{
  "train_examples": 195000,
  "crop_scale_min": 0.8,
  "embed_dim": 256,
  "text_encoder_norm_position": "pre",
  "text_encoder_activation": "swiglu",
  "text_encoder_inner_norm": false,
  "optimizer": "soap",
  "beta2": 0.95,
  "max_precond_dim": 1024,
  "one_sided": false,
  "adamw_lr_other_params": 0.00076
}
Rows from block 3 of the text encoder of a small contrastive image-text model, named by matrix and row number. Rows with one number belong to one neuron. Each number is 500 + 50 x the weight over its row's rms, rounded and kept within 0 to 999. All counts start at 0. Numbers have three digits each.
Before each neuron's rows are labels from the 100 texts, of 14976, where the neuron reaches its largest size: "tokens" is the input token at the peak. Only what is clearly more common there than usual is listed. The data: scattered letters and digits in many colours.
# gate: MLP gate (text_encoder.blocks.3.mlp.gate.weight, 1024x256), inputs 0-255
# fc1: MLP up (text_encoder.blocks.3.mlp.fc1.weight, 1024x256), inputs 0-255
# fc2: MLP down (text_encoder.blocks.3.mlp.fc2.weight, 256x1024, transposed), outputs 0-255

tokens: ","
gate.114:468453550460541532386556625485438610492483553510515527552564537497493524406503569434504494542459577518546494506482468503560536502552517481435482682511602459476503474532515489381458510517533450499494529550542494541548460430538498569500453487428548509456375473489522471491400600449485634559463519455456556477515551480431420515421486371439492554511512444468495549506562573512521521484527608505484582538443515490462511597533472540540573479526465563534503499515444509441488557436452488484542584510513479490513525620488530571485531535557482421521555466420497471511493612593469486469548483451519427500409569524507544484510509494530394450489443442523464566495518561559490566536478480513522522465457554580540497530347492553488488466476506524530558564478507580430445502471451524
fc1.114:541557431527526542498541502568548442498582415506496473452415527553547389438527542552547493454525482514553458427473489539558522491462557560501505550484497549480589549429553455505491511435507496617499374489472550453469469470508423564415511571456556446481459587544460471484532495575528492476397432491617433454482458445526452538393510572479582535522433459468461392447507505581559402525488460451553545524475535462508434535437558401578504490461484555449512521492454573461472472411478483462569403482443582559497504529527463458390527532407522443537479481551472495561480522539392498433488525545474500555475517517563488458531515459532508461482499497502484489536568448549475540488521551500548430517514401454519566546449552505642529437496583518497504446481553472506565487442568352
fc2.114:515518510574508450484516604521454431476472493512433569523561596555535543428492507492487490524468485400481513492554495489444550440534470501549479427424514433552462464557530565395489494477601471416588543514504478483548520557542503511444480534488528526544542460474488614577509478460471541485468610522496494540474534513469454393473592504555448488484579494553591446609487583467465538532501528584521494495445536416526505572540501529488525496466444518512496413521461584441602569523552511485455456559490483407510513492498455480620529576495575534517500474443464544491455492481533553465553438450429553389518549515519558473439542568461482356466504557472480507472502491528526410532611421491585541513381531536441464385462407477402463525432499468548475524486521596483593534475557443

tokens: "red"
gate.504:533399449480459507469528529535504496483532512597441529503475446640433444541516517485557624511439566548507479451506572436532437483480479571455574498629429529549509499484472479547499469464545573604461613584476417476595539593523423535576485473446508469612490492448509498532510465505544535533486455446443489444558543522402492523502565530386522465422495407512466546413531491530463505534414499542503595433502447486570440526574498499459451490455529451429547488535518498563466542544462520574565531525473569471440491459516396513503471516520611548450473416501501439481487519517384536509602440489555462431450484515524468496562573533561498539467498520432512457485562568405531511463518523460602525508533440510426467462412515462504518400550494413568549566496538512511484537496556483
fc1.504:520414448495415413518485528431494486520528613619374491568462537481493545535502547515545482580467526495490480365527521501482504468463489489447481493624455519632458486453518483439464427625532483480562572521518408491503525504501409566429514472592535527517512545500534474596524465481524566477389474496563437421512424433526544498544596442483595560457410424568445515436506456494482485509536489538494551497485459443492457508451463555384543504494512467423460472487555514554514486570453548567463431463538518416546494442570383532531464503541513463533497505490485571545469557527486531463598492472580533370527412583553523551480541486449506486544506520595529549481552460457502509410460596475517538484567558527458456482426527457497513523549410413529506527504539456509475464485537507
fc2.504:435467472542541542470434520544458554443497480466435407405418488485536534558471483557490520502576431529550449449541429503474476448470499539542526460547542522549462552506446424528513580487452515606572487567517576558490526464452445489453548515486414476414508534494476503497510470572474579534490463502409520501456564562552486501420479518483412480490521477479478493481516435552487546565426555547462517607533486523548524538504529511479518548475486443475576607490478588528533555577463494472504453612504473535562579456442485580527469461544448483577540418492546427450461518548408412581437507524534472521575456545482544555526419524491527494453515514519470631622404524554372513553525479450565486437373348527375486497523531538452505492475562441566573478472496521460446486561526539

tokens: "red"
gate.437:600509563488528458478489497469508507481481513434512502479556532550387559492475530497481571536546491521498428516582563504548560513514474492534479484553513507479520569525468516487466491436439419530441482501525516483559441538517466384565457582434497480515493446488450584443569339504540505492499520497493443532539474482526564565512531517374493537440461514579548443525479490497489553435546560474487481510542498499388512432552443541381467564541473418495484525413522475618498534489613500518518462514441443501575461440557493594491407478496529527639544583547470548492533391426478531541544461459437488490528552547492458490494465446567577383368595509411508511478531544560574603455384567574514509482517536521438446501487492507412501554429514456453494478400493522475577476510515502
fc1.437:521517521439561474461413599481549577459460523489573378536547452446456478527505495492473565511516457500406469464455500540507516489552541506518544458592502489478487529512467563441538467433472448494457577508500438473408480444558553397482529508452584531481456474502439508489515506520530533520555537402531488592485449435518535446523451554467558466425519510578499593584511448503517473477558528421459558464483437404474541545528509448446497413516393418508518508493572412495551467420632493498589502539389480515563497407553502463472447500468498419589462519518495493469514477466466423544528444454500563465528615548522435452475486487424513497478540398503589485533514455485571579484446596589541393508593487546510434502468495562401577508514446470454528523525521547377574488417481511
fc2.437:572453532578481594485429519455474552443507472447517432522459540508520468388553476446447541564539469503532538514499405499519419484555536563503494477485558590543513554519495371538513501495478491469473516477490513446533502500474549412494505430520472522513459455495550493558525436538547433513462519462489528483496498465496410549510493537462491673401423495485585510530429504467500499445493549504482478493492484455456517386597531540521559548481535512549554593422495474495355517508537438537512565493533483557487476504465505476463470476496522526538394499467424561466565658574420553483504456562446608471516591504555515416598548505387510527566508468576484452540532445540405437450396625534541502530502496544520410432455406461514487541532516471563553494488474514459424434492501410

tokens: ","; "and"
gate.301:485468423483539461496506428493540557589578392506383517431478551583403496546492476526496457542508485429509453471472398535522458451506439470551465520402494562464471496533626477481459462505527535461553484464570517478492516395548580613547456549599498546485488477595507466490449470518437558565602467465545510493520502501409471505500453518503495510553547466468475421457488499477459471477488545467498525474481606515564517512530552536561437533468424500506511520502493502571491521518443535505493480455492486546595546498551557415557435422426516445494471493494392514517466435573474464485525447481595499560517414643522534370554606529579480440491547482523562541518409515467492475444465479505460466506434572594449481474521441448555554478601384598530552583442440443503536477531544525
fc1.301:450418544446485463476503458409497457529493499514484617565490497542453542515432525669576432486482508450520424552463563486534496461503461434526517544519482502517502477564402604535419481474545549516465539458477546488525627546496544452463519440488525448440540473459548510470505459466514563404505462513433558464517495561479614485534547531497456528472507455475507438494552413550484433599501414535598530547447570509469391486566453471468586421569462521476492495524517403420388500522457489544504569462508535513490516499443458546506546456444497473460433497488493575419593404492470460464438575556544428460519532423396453490517435478441549507479529585443481446397448554570538448505586421526490485469536503534505532525541461469585531527564464503503455433527477630532530475423518437
fc2.301:465491490499448578511593430556504467435516413531520511537481532538467560493571510525462363445494501547464467381550451474528515422539501496459433418484580539595534446473693567527515549553419498511479483522568481554517502450579492535541463513496527540519509472564499474579521475372539582496536571538518460469502502478520509489453483568523533585540425538481495489567552482537514461537524458469468528610458493522409548409500496502585458488456411537577566545506559508432492506596465605502521496482456494466511531542455533542496457525494547423444378435408473482584540447531455520527483589501523610512594504460507459514433494495544508519500520465604565492569423461466390420410429490513458462468488563455550506456587468549514504414415553508434492484519461531525466516488498474

tokens: ","
gate.284:519537408509434464423536490515512463444517501488487404497374462512519547523457389452478453521530561534448467499635517488504515530452474442473536603416441494535377466599482441525537534536420485478481536474501486532460471417631457580472483502524473507506504547469547481567469528473495568420511507426579524449563505607496480562499412531474533485550507528512543483407381469394459515465495483560497514540490642460554506466478504417501576520488451448506444553632435515586456448573526519546537563518512565436515536530420479514512494488452490496618503468545498478627446550513453450493508432454533507488480436590509491514463528397517452532503502445470482527492491550483452411539470544524498553470493464542524464491412580562411418501568533578602507488558485511581482498528482450
fc1.284:488451505628575519472474489484468470599458541484553429565519494545578525592519525462424460467501452434443535520451422537520431448543449503496536443527604580584402483478367516570591509477488508541481429542563424378546535452420461571415567487508464507517498471618536453491433599518608481504522531519527517540503524593451521496466567555539467444495514580462499594537567485556479520519507446434542472499477434488462516542526570558507478417557481534458533568458522575406480530515501510539516540554505491462549520475493580521387512506445410517432538496587466529471576507486463466492368543514511524494568481467484477549479440522490536548497530563454523510579521496578523456422540522458445599429462533517495556541486442500513571466569490534499604549436533452416493542447529565
fc2.284:496451387551491506412448503526536482425498556561519518560535520589560540480450575472527544537410411496471499511486471462552506518495579552437448471472416370542569353516442484458440479450536540413516472532461593488499397464458442550539509495501550527503495488475532508512471500537454519446529512459539468600573559460534471505557573502471543609514537414441461495538548476451502513495474526461554516560480414580481486526532448549501554437533460482571420557524465396452544541539480451569502541478468623474459506459520528621477333445474430475469492465471604437524448563514488501543538639477485523505483559449546525506576541539564529514507485466535471493518501414473512440503550517454486484455554443478464551528470579523442500423465509449500465482509529389657541495475455498

tokens: "red"
gate.545:502535443434599432480465404466516488462477527482459524503510478580501482480553543483489449502497513545545480512509501446499444436463503508553563475440479562499400503547572548449493576451497488574520544466547426456466536604532431523507523516631477515489533548498570420486495518497531568504458563532452427346445525451494521490489539551435566447419446586459400489439457468579482535411501517388441610536436449537530605372503511490492527517459593413517437458484465497515577478428591528425475443514524459455486447504527494488508560541493393470506575474620459502462509543432548436526523498506429519455452512531513382492451467513559462515426438536466591538496542601508544508494521542548555476559517459568534521577432453469488474499537433539485573491600523452473470588555459470
fc1.545:560425500456512508503569467471437464470465488495466541492521426489508551493515488596497588502450515494510555527412509442517499495472362476498414535419533451526484461581512467385401419483575494499557503573459454484574581454534419553488550505504525459585408524534470521460461495562525434624608483486565543578547450577470475473511490428449556431477445440536552527506550403502528421511496553599535445503465606422508490568462468504449441426553558469584665559543506441541448460561479467506440398577563495538489600475466621522477432485503572492518479425469520465465540506505412487468464510547510532458500386535500496485488486481489508531499522578510547514512478506380503564560542412487546505460463558490410510427531517459455520555541501488441437509532494512525543465541489502
fc2.545:455491463466547496513515530432545502509443496469522448422441474470444411548488492432547591448549448431465520522519461568430591444575515397473422492519487524491557479485440480550461492561556517530413398570483495424502402485545555564452512428485526502440528456409538562441534551448526522508365529448475472484570523481481457543520476526476487455518428453602519490475460520567520444434499526527360517508497509589490412520451580549556534536435555495492513564456601541507500433472423480465552524414489541465558518450431518463536527484566494483470486450492533501502418613445441446489537479573523480420432472577384507446441526572574465465540521548472526521521513564501493526498605463500497453448494551480579578584446566491579410485440557528472472546452524510563433608480510600

tokens: "red"
gate.259:462496523448556499510523411554359519530572543545530507604499466442525513488479432490512417493540634492528453430529550442508566530411520522542605579583503454490511542507476491459511456538496508600517525431526527480474447461522567488510469467517453463553513395522512490647558454444532507481487473432536540472506497479489565522485478440436350572492546524563593571520454497553470419464511534519536491453498468513498505493535487483549489528398552528433538459448476461459396510586403527440529508472516524540482542528488419515508527433455491500401433439496514430496383480542489526396524418489548458421483523562499506500555528470594567463433483497459526501477490533443446567566411541434431545514414466398482419514547494539514492498529521442636524554494508603557511464468492589
fc1.259:468511598466448486492449494582398380472473530555470528461479498543590478455581493509455486480534572498485461529568388534459448465466495395529533484478559559566460521448535498498503506475478508542535488548471434473633485503537452522468430513503525509523438485503439548549479569529514533450508442490516487486484449492615514573534484537417466431443424552492501555461500564558539615574527578548499508498468527455457521486496500511448440553507535532547549513562461543518495490501492479535439435491481524566572482493458555535524495513513535452418408418475492505504400554650504531401467465545542434449569494514531487549551481401488547472462480575421462373522624553538452496525533433434480564459491464450492386432552496627612499497498441535483445471507557676525529492498529477
fc2.259:483523490518423486494475434456467424515506480526468577464452551481459551449567465523491569561534471414537479541464507485445481484479539465478571449603478512536494533462570448456509462434540398543505475496404506499434507507529467449548466540472410553555527441583461511507430410457461544565492516508538452431564495565447519468531531521500528540588511432501482448466486500484568456500400476616514476521543451515511447505492463532477412506571502548464477432409482388508537549571559512596536556435522482472495626435499486589454477512505504524455485552417460472583537576554415400522488618441424688504491468441499508513495523472499474425547512525471531466443481604512478519470431563555502537533462437501529479516499498590411549473532537457353424549441560481510462381448529497

tokens: "brown"
gate.452:484580499434446488574519562476602537506468455526523475503535474560485493455499454539491482557428512558544521521422470493488329439411483430472468498473425371460578565595480540566543548497414515453593514544435535517422590523480492492612470571499555572499436497549490391502515508462473523516450504523570552447476534514597465451481458476470420474486443507550579446597519519555406480458434493535568489563483492518583492545456575503563441550462462437482534447470431537523469476560455445522484475401533539494553464564500428466516606540616443553509485515485392471497455534439491442462502463466497505492505500519532496397586446473514477468464541518498504398520537468525501506487524467514489566528508405536498479545504416611492441434418494459466399443577493540543535484531593547
fc1.452:478489537430490444489541492554537542521403322471472494424563465504444476530545531533521447470515510572538509547453522484468482501532525479477435515549465485506421590451369501462489539552526558408499394516495477464458386529464492514533496515557481587444450540509471549438458513486465476384500540514549505429521570514568591460504546505466446354455454427530558462546491504495514514546458475567513481473557530579477526450454502578510396456527441396517430515459387595498448428588529525477554409506526508586540448531532499467582511511529502492510452509502466488428445465530515470411464412436523384447509506485500560391505567514554552481535483527528539417516528505550570496459506409490438476453543421498375528482555489597472501434543555559493410458489510460512572508514455489
fc2.452:532571526475498515475541444507505450615469543484506501481504369558457525559446563508430529495391414461549496442545480470456437637489505499448470501484554431592513499447604591612492462528495524479507438459483524384575505466520376438504512490477474455577444489515461552449546513534534511423496581630558521584469526577489430570517588529577472568503557503621448512446591430416489607470600503498481520473540432472523557488429542458524504550559453426497454522436473461569513588441494491472574491471483530492524451468500466532437465449460455504476496475505612474488476433497508545494411505548528457487507500479566562496484435417464535578445517488457497543576488519529466468476560488539518445512499523581504561475504523451501479506404473407563544562499501528542515614535549552